{"encoder_kernel_size": 3, "decoder_norm": "layernorm", "decoder_activation": "gelu", "residual_init": "scaled_by_depth", "epochs": 60.4}
Rows from block 7 of the encoder, named by matrix and row number. Rows with one number belong to one channel. Each number is 128 + 24 x the weight over its row's rms, rounded and kept within 0 to 255. All counts start at 0. Numbers have three digits each. After the name is the row's rms in percent of the matrix's.
# convs1: 3x3 conv (encoder.blocks.7.convs.1.weight, 112x112x3x3), inputs 0-37, a 3x3 kernel for each
# convs2: expand pointwise conv (encoder.blocks.7.convs.2.weight, 112x112x1x1, transposed), outputs 0-111
convs1.61 065:133114135104105108122122164143133160105134134143148211119130146111106147124146112143126122131115119119142102115113114140141122135109150154145134135121128130133069121074142147143131138129104097126103144154166133106132116102131118116129149158116094096115144007143138102102132124150116167121138136102139146151128116152126122093127155109140186160131107127120116134139119121120174122088104128127119120119115255150127138150155136123114131137155115131125107106138112130138121138159140142128113139128102140109127136136142142122141096115122137120142126126104136109139141090081120136135141124089115087153141134122151130108097146086132137124134146136118140120117148123112117108107137121114139134108110109136079233127150141130147169123148137121102121115146108124108113138122141125123129127086255140116110123151139134124184126106151108089097124101149091139119128172135114156116130132135116088117106115133108122123156114110138165109127157118127109113150141113154131127119085117124180141139132141134123123149118122129158135126113135131109117
convs2.61 084:099104152118155148122132146144117137115110120107141105122095168154103149127111122165123137140110109154138135157113138100093137141141110101105076143105104141150128222085120160135092122130101105142105173107092130148169134121144110132115087140182179101122113101134122120147092116155163126119089113150119163128119116122149145132138165121128
convs1.62 100:116117127127109159173103143137102112109119119145156140137135120137139119125072134104103119127135112123137092135090125113154143132115158120139108109115140121176067106098152157155142140104159160139115128149142137126147130095126148126118122168156153124131113130112119154152094141147133158081126152135107145132140140110167131136125092152113075140138132118135103145125119133146124151122104125174128110151136103110139125130118162165113108137123125085159100156167150136117157111138178132138119106129115120117166176147137094129139104092096101110149150150120109139132125115078141145122076104155096101104116147148140105136122185141153134134154127160128174115143148091131182165125181108114119146145102121127091130108134098137151082102143129132095081145113146090102156104119113151124114130154107145138132100146123103176158140166124115059111110163123130121141141151111139132128129095165105122171117146143117139156155141104111101146114126094101160155087093083133127152102139103132166136115120120153126158092109130098121132107097138124165125
convs2.62 097:118111131097128156120116151142144121079126169130084136141136118127150131101122132111130143144118116154130146122135151102095165132096135137121160169129170100116130119116133114131116104125138085128094121189170140173131116127117070161112172117121118192144077137095169160138108163123133131149125130114116147143115167098099142186110140131154
convs1.63 069:114141126113154097119122115115105117110124182174135144125133117112100161100125143173155105145146160123115194143109149128093080151155131137152128150071122122171154133105143088083124120094141124149123134154110125119093147116146143135145122175099118079137132124126133118158154133139100142083128087124097116112126115093110119143134112124084127202102146214131136126129113171119143129125118133124089149141115101114127113140137124127164091101127134113114146149119147138132101147101135131145121150096126140133199128173220120123145137150161168155176137121130128146163146151100135118117145118149125132146117128126147091122088113125132150140142168091094098125126125147141108091126107100128130130110106152098118125102131114155097115122085065144110132143074104097104075145150145136176138110129125142110102107114119106121137128109140126164130148127082109133111095096126090108106100128138086106141091149159117120106147128191138158173120137133153077134122137124151134112107117162150121140138140125117118135153143166170143143138114136132102160
convs2.63 106:147141146101155126132109153136109158129122147122093116106155101126095151180129127146106167120096095150130158118085144110126108126136102154137144139100116133112087095113136122169121142154105116101099129120109129103138127111102095167109124132129119113111139173171100172206089155123173135101095119137157110103113086134113100135106129151096
convs1.64 077:143135125131093115113111093120113169112141138160157135128129136132139175141146135153141137131156158118244139117128147108121168151165152132118108168117126137117137103112125155118144133151176089157063141145106111216110128103139147169159131138168150102127139102140123138157164102123138156132119131110112104110096068148145154143125144123121026102108137124115148143081084119126144157136128116106118121110163130125128106159128077108192093124137134117160175154090133143145140159150142132135129133110157132104127121122128132103133118163165123133167118138130106093136120080109114150122143136123112129140140116105153116112117172122124140120131109117128122138131108138105111109106156119123140163084179165139209171140120130125128127087099131109124130110118117119139091122136139113122105162107135127133162157146147148143146155156136120182106146023152136125096160137127141156111115107111099140143124162145127124126110079125146100178138148156134140114145166147130136159132098113127102158124152143138169166124140132142143146127113128123099107
convs2.64 102:116082126123119117119140153133117111156124142122147088108130121157156129120126135105209138113124111124181092148139116142155108134098131109113107188107160150137105109094175133169149116114163095139141140186154121143143128136100175184121125122136157152110134121171127100114103099156127150116117118117132118100141147130128185149140127103134
convs1.65 118:134111153149131092111094134152124119123163154132151129126125113110139080136098156091166105123111123121089119085155137138109143126147155130120130155107132118130180143100147057135155188150113146152128142157140186129147106159139140113123126135092111177133146120142110091144130128129112134108137091133135135126140124149133125145134112094134114082122125157096088117111142141111135140140117134155146147138174101152131139099166107113116174077118122155028182126102121121107134133098145118121149112108152173119161126179090152115128100139118136098135116135175155147123135107101089151093155088088105130123169114162096155149114102158133099113126110084162100095113135114149159111173165122152109142156103082105178131133119107118164124136153104116119141139162147139112122105107108125114149135151132112129117128138136155118105110160162125115174138120068127117120169147113128131101152135133134101136134104119175132148100110109116117131112125104090162163130131124127128126127149113119131134118134148120129103138099143151107097124125146128092126
convs2.65 101:130094109069120170119133106127160128125129177109081117160129137097105127172146150172129137094129109150135123102133126113078153129128149138126175128135153128129167144095126119121142142110109155125121137129125155198131136116145097089103142123122122122110140111116108108129123118126135116150138151119070122137137096163042132108087156134129
convs1.66 079:121138146138115125163129156128118186097155134147115136129117119148120107152123138122160112114091125124095101133121108116093158110115110132132151103187129139124094122094170096100124159103163121095159174159129133112129112132173151125119192119116093074072119097103094148152113111115163112110131130134129124142128132086136112185106096116136130125128123088132107136130154133145136143113151068131105201123134122151113123119076113090126089172132151136174146130176180123106139151114150130138113114122112118169159121157161099084084120086116146136138142138119132138098132127116124136126116120128136098110130144166166115078155125155158127115147148119150114112112129080102139183117100100102156143109128161142126167123136099119130150128110155105183093119124151116127130115103134100111157106147100136162100116151186140113121092158170148130088143153132138102134096101194134118147148137130097139136166112183133121122112126143134101142119051106123080155146118157112122159124147106123154153140125130143127181131130110107126115127112111116140146
convs2.66 108:139089096129172147120111130123191105159123092144149125120113170117159142104128086141115107172127132138139124141139149133141116130136101133156138104150101121137095121121150103116129124120151119132118141093141137226136133153128146141099111072133161108116108114098141115172126146110149143127120113140052134137125133138096135081117114102106
convs1.67 091:129076124124113102152126139131135145118156105120107195134146148105054171102130100113122146128062131140142121128132137137143144120147122131155146113164106139122144116087129111088130142123152121132126087117125125132130116106120119128135147129117129108132135173141139120129135151124142122149133163168119070137157125188123082153110120107111119172129153136070103099136133155118104089150144094110121117106118074115154152139146123164095135147170140151076091130135120118114124131182157129127112095130135156110088128133151148109141148111159164148111105129110147132092118126139121147112108144067150136111137122145124149139113189164103121094108117192147157091142110116133155101127132178127097077106145123164176094113106096108107119106158109123139133096144178135141165123099126120147183144104118158137084134130131125151103149151136152110110124129116120132146117173118141095121145123166106104108120089102133108162157118158137144140138136107148058103151113154153164122144144147132111122133108082136131117128110142153148152136105152132101142
convs2.67 107:143142122175124121119155125150140174144096139130171126120140110107107139108136103083110129144153142119154165135122158146148157126142134176094119133149119160139186124163126145095127116103162141120145122148114139146146185120138121124124100093131110188115125163171201141148127125118156127151126137145138132125117115162165147110177174145146
convs1.68 096:149125119125126155134134104112112165111101137136188145108128117117148128134124122164165123171153149112107155112136127099168118110140139161127146100133093162103255138107127130104097150121130155111135143107124101127098110098144095127156122152140148175145099113138124077124131111113109155129136100086144136105109085090118097143110119090102080117159127113108115125125078130132139131122125116146133100146145124118134112121125135078099128134125117148135118121107107132134136146095140136140100117143122085118060105138127114132138118120176117124151128156121140070059133136097155134123153102196159134131134115108134159111132164159123141100111157124135128131128135160115157170131119177093138152121101163188133167120121152143136097112128083145149097152176108144094098161118113140094128132142178123112124142119119107166170117129155110176116087109141147104129139130116138157135113124121098177137129121150137135085156148108108118126110123168121088104145143144108097167151148148134120149133121142124123150103154159153164154112123139126105130
convs2.68 099:103141122109123100120089124135072133092150073147131119091103116140124144164133150165128122097104122120091115138153143130099092114128147163118100146119170125069144113122115147160126098127121119132130136125126137140096128107148097075106118102115115181093150134134122114152128113110107152179178156114144120103114126085144130136115129186088
convs1.69 092:115143117114151118090124128099127165110139072111140151133129166119104099142147133129139141163132119115086117104126088126118071106118148134156133113196108113099121133083121104158173146122110122137149138125093113091115117145107114119107111140122162111129145159178138134112119104124091138192128128151133121141112104132134156190124140131120160122120129121112111109155161114166163093114143128055136161100140077105134100100162066135165116144142135111084119153085120124100119133065166113159136155117126125121135122116132117135160139119168142122169131137108134110145108122146118133096127098138125126119117109089113112106123151165145120163123127082148166136096140116124089142153171099089119098126144112121111152114116134146127120131141137134180122149057128125101115133117124141198157116143135141122147119115090151141114118135149140103129130121109078151094123185103114165136128108129092109189146166134187110141131117177149156124142108119125141124146134134111086129112129115157072146147140168150118152146124116091097128167158131115146127
convs2.69 090:127127111171145098145126194146141140091131116170175116145083127099155126141147119153126114146140132098148140170125131128169084126135125105123117132148080160132119124178116148136119180114184070134129164120114105103162104139122169100111102135093119166186118116133134144132153140136119118146097121118146135128151153139131119147158128117131
convs1.70 119:119145122123178137139115100141147136137134134115113132132132148128163132147136129117115124132163100116150134148159131173091147131149157151140124124138154147070117138141195108134123180085163137129154110126074162133125150141144158146131121141178117088151114166138129145116149113102116132142125124121162133169149114121126121133102115140104145139107106109137132148157145160150125128119181167128161111133113118132149095112115097126088119167115132140136130132110150106121145117115152104120136129144136138175155129110150135124132121126104157164109113117114117126181106173073108098156102172107128124136125125160098102143138085104141122115124173125155148116144118130159117096136126147105125129119161157137172173094113099176103173092063179128100143110127133121129106144137126115156148120180136134136099149129162160141133119116136179135099156111132100130096136138078169188142159114127136135119113125122146104130096114111106193103135090168114073153126129112163169122142180103154102146116151106121128142129126145110120136131161126089134065
convs2.70 098:154110142103123118133144087136162092158126058093171156125127124131113143152142136146089124116120131149102135116133143121064119152148136151132129108132123155118151131088163121156149149093126116117121134132123120117138149124116124207112145100134128128120110166121090114134137135121136125119120155148109128140080038098085097133132116121160
convs1.71 126:162182143119148176176122147102108147122103083144137107144128148116117133175143119157158143175165156125145173146148115145151111128143096116089168113123141158148116132139114073104106162096169086095142090141133130120106115153140135142129159119127129132112097134120124142121134099116137134113095188132156155155131122189121153123129096146094164138139139126124125161102136165130105157157132169171174174141198139126123152131139171154156144161111145128139165134112162106135147099087121129146117120148132126180143128166093156103117094112125117138133104118119116127104142081135132125128131119126124116142138143151122121124118128152141118110124109065077081147132115105125139164134132077132155140102171177133143120132137096126109211126150083138135138133177131113110122120124118109091205138135117132109134118127105157117139123143162091177164162112132132157118142155144103105104138141187143134112121133100130146141147126115116151115124122131121133080141132168138157108154160162119152135112119178150153095099086145121115135122117129090094114
convs2.71 088:108126105103148092148136058149149107108142108125096128108128103125111115111095106102127164130156131153129140140117103095134119132154133139131126134097138125155120147133121150054095125149103121082121114172137151184076155137131116128156113084168140140156142110131134096132118134123141172114133145119141187175109174165154123118142124130126
convs1.72 067:122122105152121132129122162128169117117116142133141089136125153125148140141144104112147163137142138126146102099102139101146115113164125128112112130149139144099092131125133129165123132126142107163137108122126150116110134127106134162117121107123129144122092121143130144159103115147151117158139157131127102134116068154146129138135109102100106125111109140115100155125102167136134118148124101100140112127093118136129135110114146134132123131112119134164134135110169129135118104121154124083135135132132145126119142178124092137142116139110131153157125132134157141149115103170135118148143094141134117106122126115154091132120103154163111147100126126157146122129152145152192126126113124126138148083161145138135105155128081141112070099126099119110132120110156137125109116131121103105104126190106153105144133131130138164137134116123153128149145149123139116109099048076156065166116123150100136143132114172150163113108115087084138128129105138119048178147102088115147149126152181131113135107110146138148141122181146132126136156085146135201160
convs2.72 094:095116174125121117137110076117144144150114157136152153157117171150116137121129130140087143157097143133138124128153139101108115129124150134146146120159145138134076119135198141139143102155152139128141104116159135196136100123110131136122133109154123138132122125140138141100114157110073141123148130188115140163083195132182162138131118116147
convs1.73 117:127145087096135161130140153128108150152127117146110146107148128125170152108146160142129128136080106141127124131135156134130137133131188166146105105131115126127143109142190145132138132123121140133128151191134128105132134096129098117114138092087133140148125125129122123114119128124102170122130126097098133131112129137113113101132160129123142119135129139112128163085126126104114104130138128143167126135126118079128114096141090118156179128094113109125133135108129139141104112177139142104130146117105100130214131100114093131130133115113141125163169092136143129134135153132147159126124114110121121102118151142140139148120179154126117109127182143133158106102150123150146103096137129122171126123128144122141156138149095134153165113121131146173127137143161152097082144141109117113116111139135117128108124133128142107125089141101105121086157110189153150125105134147128114086130164141111154139112144163087090103138066118076098096082122091136142162125138232140173142122119132147120148105136123116152141109130128153122151130117129135114086
convs2.73 103:081127151062126170121155152143088131140141142154093055124153119141143075125097100104150143084122144145126131115126098134115136127116138136127125125167129102135074089110124116115110117157146116135131116112127134123153162119144150167166109114138160097118155107122068114120103114125155126091110098115176149138119150160157130126122119105150
convs1.74 102:109146118105120112123132165115134125121170133131196122118101107131136082118108140141127136142119101083130062104158155144120090159202112137144135115097117152097116081143131144147139131102181132115125120107161133103108104106131102057160104122212108169136131138120164119120107131129142128142116119123150145110083100122143145139131110155107119115130150143131122105121127108138140138145135112149114124144127110145109134115169126148133153148148153135119172129154125127123159145155174113117143099161128094099162118138247113105125105144134126137175124118151142137139146124137129111113125184076151091109136123144125120090141154138160125145128120134121077165119122103121161114139141195106106119096122197132109121106107129120131108102138118147142112101198115128123096145128106103140117132086146119136110135122168116129114112145118138112162095116119118159108113146128117092133104144110126156171121113091164103144115132107137105176180112111131167105136079103094140132151153141140168134134115131116169132086141110153144118140126114108135086
convs2.74 087:178130178157144088123111101151142115088118095139092148105123149124134134101077130092155119147143155139122132121143143143121148122123157115130083109132135168145173132122124112080103148116073129143103173126148154148130137143105140148169189126152130133128126148123196163146112140106140133147123142135080138131105119113074136142132135138141
convs1.75 059:130126136093118168120133133140129098121139141135131105131131140124108140123192120110147123130152115117132070148117162154129122127154147139145119153167159149133170130099134090115175080173149130087117132139115154160098136128149201179159120253140119104171119157124151119113134189121169159137101120118138092132133118120130227142149148137139114127136042129153138151150104137133157184092113107142097156087130120135113119137139136109114150156173111135156145125133122145127127132098130132102121115121133099103126140088116114099130094106138125099189133130110103135106117100104114104132101111111141137131144111134116174118151125152119125065165134095104165138142096128119125150099089142127145136131097129081073138156125110129183121121191115120134122113106125140131118097147150126137152128193135129113130132126111121089160131072123137006153092221179126137136094096104120173142135101111127120117127157145129140143124144117155060167113136101161091110123134109126140148147101142142121128123127134124127146143148113127140125122097142136162117
convs2.75 098:127159128169116110133175134098115141116123109131120147167124184110140137119113106108100124145143137137126137121103117129133096152136145112140109108178119136114090139136148132170152143112126093132108079109138120090161120127171116126141155149137129068187145175143134170159112115136126126138138147074136120117154099152076099103128128187114
convs1.76 126:111162162153095141117136100148153122130087119100133110185149146111146143164117161117131172170146196157178148139138106129147164131138128082144139144128146142138137141157149150107050124129170149118125083127065089097124137134142140107137097135147136164113117098159144132144138118112124120112151141169138128121132125123122095162112119121110140103117143125136140124140135144169168139120141119159137136157152191122127159149078106123129154140159103146117119106116173116122126112099148124147094129146147119139113173123128129155131157136127100114133092144115127145140105108113119126140133158133126109136128145124112115126188132182100166119122131129073153128110080095064124132084091081154150080148131142108148102114115144108114113125127145096135141118148143162134119176104157122129094144158084119079125080134112097108113152138139150121148132140139105149105122153113167134124125111120141137131152091152115060158146146173131120115136120148138129075134126168125141146146117122138112134132175151097102177143167093134115134143161087130107097
convs2.76 113:135124120118160122122138117133166170095116143139142147147153141085107104077106132126143127145119190167173134118090095148105157134112104160123147087156139138167088128134164114127152136132147102100155147122135121140167150149122158078149142085159141104133136145104119104142143092117167138137137111130105150087135138196139114119130153138153
convs1.77 074:128125121141098207115124078125150140084154096125131131133146130145141139146117112108116139122093120149126113127132153104144159119136153137146131153147108150148134117134126102083145105149151124153079170155144120130137142135148145121114123139126106073121114132110123127154145136126108136126150145136139127112108130130133117125130114105115092134107145160100078141106047166096152137141120120120150125141125153138159115105126130110149127166119126127118133127128093108148122111068132109120130117123102162109149149136125122144150139160105141113165149113102110114175125126091130145142148076116144154151116152160132027139138148124140127099167171080139144135126118115117183144106128142124117153135130109105174131102136099128131087138115120107135109133146087167158149132091120122086141127156116126115098127133132141110151110147142143185101108117134113113157170098111097140125106120128098107105130106131123137143089140130096094109113084138200062145122135139138125201116175246129168176122157142162167061126133117118127136108166138167133164
convs2.77 096:098125158109131134123126147155158110146102126109139164118128133116097127121141119164112116135104140151149154169158100204127135110124131132109125097138153112200134149150136163100129161166135135106112174183167131142124161130118133159117126148144141148146130134155113145114146117130170136130117196169157138103134156129113140124080116137165
convs1.78 078:121140138096121104107124141148146112129137088123131096129092154120146174108123148110097127147142096124127142125113111149173141133152120154131078163123110146124132131104108121082162087120132115171140105072133117128110107119115138125052117116129144096141117202236122106152120185071153111090127138127106177129128102118116146088111133125123114145127125118137094162154103132147136129137118164132144255118093133131152119106116122129148139109112105148140176115097124141129119135147090151127152134133092128136138136135144141135107072110074117148194114148118138100102147133135120132134124107145143109136135137172113127141121131089114134098141105119143162132121142139152123097117155133162139152146161116146112159124134132118122105107136110161143142155145128127141123130152092147124096128169165114117096121170113124142124146125151111148143126132167114094130128071165098110126122095171104114135143122100101138130111149167111122129116181140134106114125118126149165157142102094137151168123102147145166215131128133117164144108119122141129120
convs2.78 083:113152064140142116082107140113121114146144036132134146146145118121094139102136132125112144119130152158114124113146164151131122123105125182116103127155110135080125137110140113131112159150129140111144146146165144071141114133139120148121169144062150118145157156142119165176110131125151154148124128146092119148113134173089143123111115124146
convs1.79 080:113119104133139141150097148143109168140144157101161107107104143126113160115087204144140123125160078098110118135137128109105129108113120132111135149155132132145254158132124106082133106125145142160113130159155158173092131130133128134090137121131134134133108089079114112122133160117167172088105136117129078130142166137150100167110111154142102145113121118115123149130133177102147117129109101156121146134123113136149137138110115113140128121141133117154144107137098123150128145100146117138100123146124122112102139181126161138133135111123122087255140166101130112156142116200153136138119111136136151166124138130123112149125110127126108115156130146159143119133141101093130122142124080129125123106144176120094177119126096120131152120117220130120097098115103131190164128108167155164084139164104129124130123092109154106204131153102116148116120120083132113127165137109126134141123148134138142149135073096116127151122124122128117123092143072169111142105097141154138134124143140129134093139117136143134107141092097115134128106127133082173090
convs2.79 078:166128123138157130096114144141111123128173077115090110137147150098112120134139138140187137129142149109159142207096101134118131163139080139137139124120085174108087133127134178094105110125130118136086136106137113118102111112122143112144155142134179161149135145126115120165082130128114148142083121129136113130149091137116122109115103090104
convs1.80 089:120119129147041161108205149133121106122093163129107174104113136096186131139135155129112160133197150106094149122162127115117174098176139155122160121148120171104183141102116132142167124176165129176111133155126126128113121126155166109128148127151119112146149077123158131125140120124108140125135138163140111122102124148149168170130130125139101134143077164124100127113085131156122197126115128109136110105125121118133109135131122072071138136151185103161166168162156120136137161142102145219112112142130124114128158161108118156148129144161129115229114146136096145150091089122106107154157115113142138141125132120167067154131128122143153130133124140150146111120136122127085112117117127098085164125126110169166191119161156157158088157075116142157097128127118130127086163107137114126143112199164113125130135114112137165157103119127086108162112138101150114146134112086138109115131135109110176132135131136135137164129088124160126131124128110117176126164146147109125141090098108133127145128130173133180105128134109152105136119146163141119140
convs2.80 117:088129172132131117110103121143142123147144107102107100133084114116110089127089102122141104080112133094088157144168119131171132130114143123163201152143140140118114135121122129126123081103127123073114150140185123109111143155112147124144166186123088091120115151110082119146105155105118108135103121101112106119110138124127123137146165121133
convs1.81 123:108134114135128125109090145153117137120168142119161140103125127093163145133119163104094139105146157138125167090131099129135134123132118141118102137144100126156149109162152118136131139093154161174155103106179141125143128133116119110085122101122135131157181187107130081155101115106120097136124097152132123138134146174137125130129149109109112122089126091096149143132108129115130128140140160110155141147093130111133124150156121152121130113115111099105127121136114107117141161099095122143149123101157151161107132156142136076117106071175135127174122146156174156147129176135099146108159148082109121115109112106115139114139120114124144105136108131105129132157132156157138151144174102124154130127100176091119115141105126132143121120128122117109129119117129133121139154137163141134124131129113147105138125201097152109125121106128112171116153125160149122105129077080142181139165122137116167115148153142125152152109113119134126105111121093139134117101120117113135132120128117109107129101110109097185132124098101155088136105188146132137143
convs2.81 104:131119120109133139127145149110100168126119209107108139109136134115124135139119123114146117107123122129141129139143135132140124125085143136148123131123168105126089139105151193109133127110076129111117139123114110186122081128134144101147131162135149145152088118136119135148228086096128109122122123177171123156102106107143116150134129140099
convs1.82 091:110087124127155142141154153114119147137086129124142147109136128117135129139149117149120104109189210113118116134153164134126150128162113122094159133133160136126155107089137118161151118101140112124101137102141087116102125101135150106103110124165089084121099104138135121146133127111145158074153184135119139129096078162125133123148129160108117138139101142139113146126147161138126164155134136168155155147141155154145098121124135137161157135141146130172161144095153119117160126130121128107144130127122143091178113108142134126117125143169111155148122141142135086168145093146135145164124138105142112161130155099114117116137096146130141129149158133131141131091119128158112128120122146141149129132094160162108145148128122132081041123156151104118083124096156117091085123132144145109117126162168099108108136145142114105114114124105154180099115129111121119158106071141139156162137120124127135118161163122119088135092033116114131167117095159123125174147133152137164168153129097144152154106112140127158117102126155135104127157143185113180117
convs2.82 107:122163081147112150124159114117113165111168173120066148122111144168114163141129148171165128143088168113096164143166149108095136105147152111111153116116129145133033143130131105138137145135121101166106144120121104128156160119112120127110130117115115115181129115138191114118118126127135144144102137127109130104133096130128127141126126143111
convs1.83 115:111134129114116091146144164134129122157122122101103090113103138120087136156074128172138112109110147107078096115145109113106130117089121130131133159134128143117155149107155120118146135158134138127108169174191099146154158123114119117090109159055118128143143129115166138121141101122122136142128127169131143122113122188160165137145118123130138121150128142155111112094124128124150113134124111094142119158108135121121107149073116127169125117140131097156167152096143114119125160088130121099119106100103155159120099188107136121108130145113121139126093119103145142139178140129130105154149096111129169147117131120138123102120097141104143147141113173103172150106128099102077158202127192110139157136138164155141112140118135115138145104189127112143144110137136123143119144147140142108129112073135134103152082127133103120114109149113101174125091113094142120105179150145099125109143147083093123144113155136142097110130103143148121077123133137113159079134107110135103108166103137113112092163134123117108111144115101131133145145151102113141096
convs2.83 086:172118054137118118106139139129158125158124106122136138115130133105110135189161127136051173097126081148117125133120121113120146139149110105114143143147117110092169151131083115152127136108137128113108126144130106135141160137149160147108148166058099096134120136121116130114127115122137117134101147103163158171097113128105097125113132157166
convs1.84 103:155161122158076142120164092149087098138143123124173109110112135137096109146170112139121146133129166106150168116159134129124131146164113111143137119118074158107113137165090229093131149125117159139102117116104094118142113131141116143156130124113158142107116144113137119124124138133144120147131110168100129107099115192129143105129101133106129110146105096117118145137101114098149122117126147130099152094132129107112146149080188117128104122110115076139145124088103126119141104122124155143110158156123125125147147127120101130124150124127131150132161155155111133138139104152112108157137093129126151128136154117124135082141127126139141135152138179114111099106113122068109151142099152144117142100125107113129136135111126145129123112109131116131114132135122159093165150108109128106170136132099113107114101107139094121106123125107089126134097129143166104153156164151099178141135123122104135105177132108094099091133128140141140132130126112046143075119199135118121125103072122088150109103135159166159177146109133171055149144113141132132122
convs2.84 086:155106131102126133143138130135199137128130188106141106138132128124082144143151163139105140118133138165122143122131166127117115152141154155112109102128110132167174164148126090118139125153111182123115089131102126168143118164128145101095119141124136095108129145113121103096104132090126109128126128165059095128115098156139108144113153150187
convs1.85 093:139123144144073118128136138132140135114106126125136129112143124173127117145128109157115134133090151140127167091108110141107094126141124145151131115165116125190099149086108111081118136133110099109116178161165112109140131149143147152153165167118103145114126181149140161107154111125133084125113094093134138129129123102114140143104118165173154134133115119134122138118154154177149187125120139143116120123115108158147103149139175109068112141113098126162092087129142128106125111157112160154126107121142123134108123118159138133126113115103147180150095156110124143114117150140140096130139101136141123099118127145133148157109128088159121137144132136141118159119134126110115110126164117107103139127079094176181138171132088151085108091154044120123115110129139139111125135139145116098092144121143132095141131149119134140162111126134119113115177151115152098117098114134156124129144141115135108124113168123137126135141060112162132097085131137101091132115152141117121127098155140125126119128132159168103112160153136106134117107103135081120126
convs2.85 142:114141103122126145117168110134149131126113185131117089121138134121136157125120124082148155154117152149126148107105137117151118109124110119125188116131131095171161135111124129153099107165176125153131115139086154149169137157142145099125185079143140134121114083142086134122176150124117132126156137155168128121131180156121144114176100148158
convs1.86 105:134167126134141098113118121126128186147122115134126120140142117149134112133106255153125126112147134159145148132119157108108110115152073116123116139128091128127162150114115162168094103134079132103143132155122094166108151084137107155143154154112132149061130129092096119146133136096141131096128138130158168154128100137143134122112140132104146182120114159139131121152120099133137100147106123139168138142139116138134115140168134133145128124122113131114190141182129145125142114134141140079106154129173136130114116152114159118099124142117114134093127142086129143156114139147096120123144087174138105160130117136135144118138110135122116149115069116101105191142131138150116109107153109114133142145129147112086140132082136125105113109153142108113140111190138121142163136114144090143127139151119156123125097081116115080113114101115114130117144092118079167090124123121102108123116134103146123139153139122125135122138151098140078073144052141128142118114172079131126122126090126136117081105152130152085148129175126113134132125118162157105129
convs2.86 086:113148092074144149171146169130093101097139129149096099134146086142157146105108154120131114095125149147148131120177134118129140140108108114191161130134145107139157096071149124148131165147074154142139138135127151165125106096143120158146132120142104130139105131142112125133114083107136140171111150138142121126142116124065141129135126154080
convs1.87 093:146135110138109171094160110126149119085165118129150128161106145135098194095152079141152152152111171161124176155102129139103156112141121120139098126113140165126080116135189182155119161104133173105165109084149124131105111140129156144101127128131108128143182070178125115164138119127157119105157127138122131129108139146131152110134127147142106151107156112123136149162137121155084139146114127167114105119097083099160156117120122113092168116144082100172158103107134132105114146109120142110171142090119117114197151092152124119118133123080100113129128125130116131120139112125109136110144142116102145128104100155103152139137109095103139106116164073115112161153116129117120115147123147142093121114095154090098125131074123083099089124142127114135123155136171167106255088158146138148155110106130130123131125147109145105175151138136135119132170140154125140098108129104129132147143119163122089149130136142112133110119183091118110126132159092144090081125167099117130117119126106098123107147148151136131107160139119128161157119158149137099124
convs2.87 077:145097131091140130138135143151128163132122142144119160147144148148126155131135146171088089122134103178125139107199132133099123138129132141165166140124163131114133106132122086083151128174150110118147113147151132162129138134112105205155156097093120100120111133105131105132149084152113106174107130139140152144134112140085118120092147103153
convs1.88 111:122091125142137126137129140114128163112087092150159097185116152133155115131131102133137179119098166100129162126099131106174155117099099113118124124141048104132152130129097115099110144104145116090119140095165126145165123139148134124169171167144140132100113184042132125080135160121121115168131122139120136111126113128098147127142083116132098136147127129108124109150134124122156169127135137150122169132101121124125135117121107109101090141141147078147118111151140117106128151100133120079155128147148140110138127113121123140118123105169159155112119116168153136113105149118120148143152107147121090089120180146139190097119124154095128093134160155140138158138109141126100057111098152127102101135132106173107089124150143147122121129105133123135128174111135137170156154127136128117152135136120115100159125095149106118170130143142151154125144133148135120131141177100113161152141138145102132108137126129141111140089124127152144126120121154126088149139146129105112111116131172125124121125129153070126151133129108108108118127123107126091136
convs2.88 095:102124144153111117163139153115095131139115158166122052138115134115128162133118116158111097120113088082135141131142086164133147148133101105122146150130088093115108121139106169101125113101088098160115139166129124127157114136118098071124121104134142165137119083130128132102170137148130149135124155124163098154140120177175163116149119125118
convs1.89 068:153129099151111138125158085108129108126112092131136101114166132119133093140148100100149157122084119130130126121128148146120115119125154103119167134137255100150116143128127099127114141108116180123142147146125145153156134132153148149156152156094102108064145134088138099138112115177133118122135131126148062146100162096151113166153130115114145118138114123105118114080163108134105113101117113126113089147129127158099128123103120121125136155144107113107074136149131105121136138113117117127090108137139133092115139137101128095161189154169134096119111149101097122090142115182152146149115131105123137135145128104132086134132164127107131154128157113134098128137123091109144207122111125137125140131127160116131096135115113099095140136114142089115125111156078102097163111099139140120151114122086111132101122127172129141108136117132161138109125131108126139119133088173135135105140162131128144158110120170128131109143144149127095130137103122170102133117122141112128123136169108112136094123144125126137201119111107118096171167094197117105136
convs2.89 082:115119181137105133149129104136135140143121122137137108113100129132151128137103105172134124160103099122109152118089124113152152110179088111140159121130137182128110149139129123141161137109131143171119097156144130110126130116126128139203162101123102152145158105121150118106133145135103122127142131093219183104156145087142121135117094112107
convs1.90 128:114127127079146109152137132144151138130108109153134137116093099136146119066148099164137131164102123141105146131124109150118143116100108127104151094101158092138092072159093135138129121144102094135124120071156149156124136108127137141091149152116144134104113132149090138092120128138125131167146122119108136128099143087147171099133136110163120133134138087151141131113125123137145100137131165114140131126153131115108134153142110147123135137130136101129121114168115110126105134146127136110114104131122137119084128112170093142131118099095140088118136142107148110102102156148110133118138183146129137100113103112145127157109167107102119144119114142136128161111187091153098155119100136149120101104106109132119106141106105102117107083179085130160129083152141137121100127105123138152132159151131137141093159140129124114148103127111122112167154128107192134116113166157175111147124140158135095105099097134140129132158082130100103098106109124125096093141139112124112133101149136097077137129080121122105087107108093124124148156134127131104103
convs2.90 083:119116146112131142127146099157165148091110097114116114124127113112115122146109144155128134124140165147105134122132151095132152126113153180141118147116142125131127122085141101112144127144161156126146115159157125146127143135124123044121131139128121091105107116118125102160157079083154116090165162133079216106101123115103113125090121140157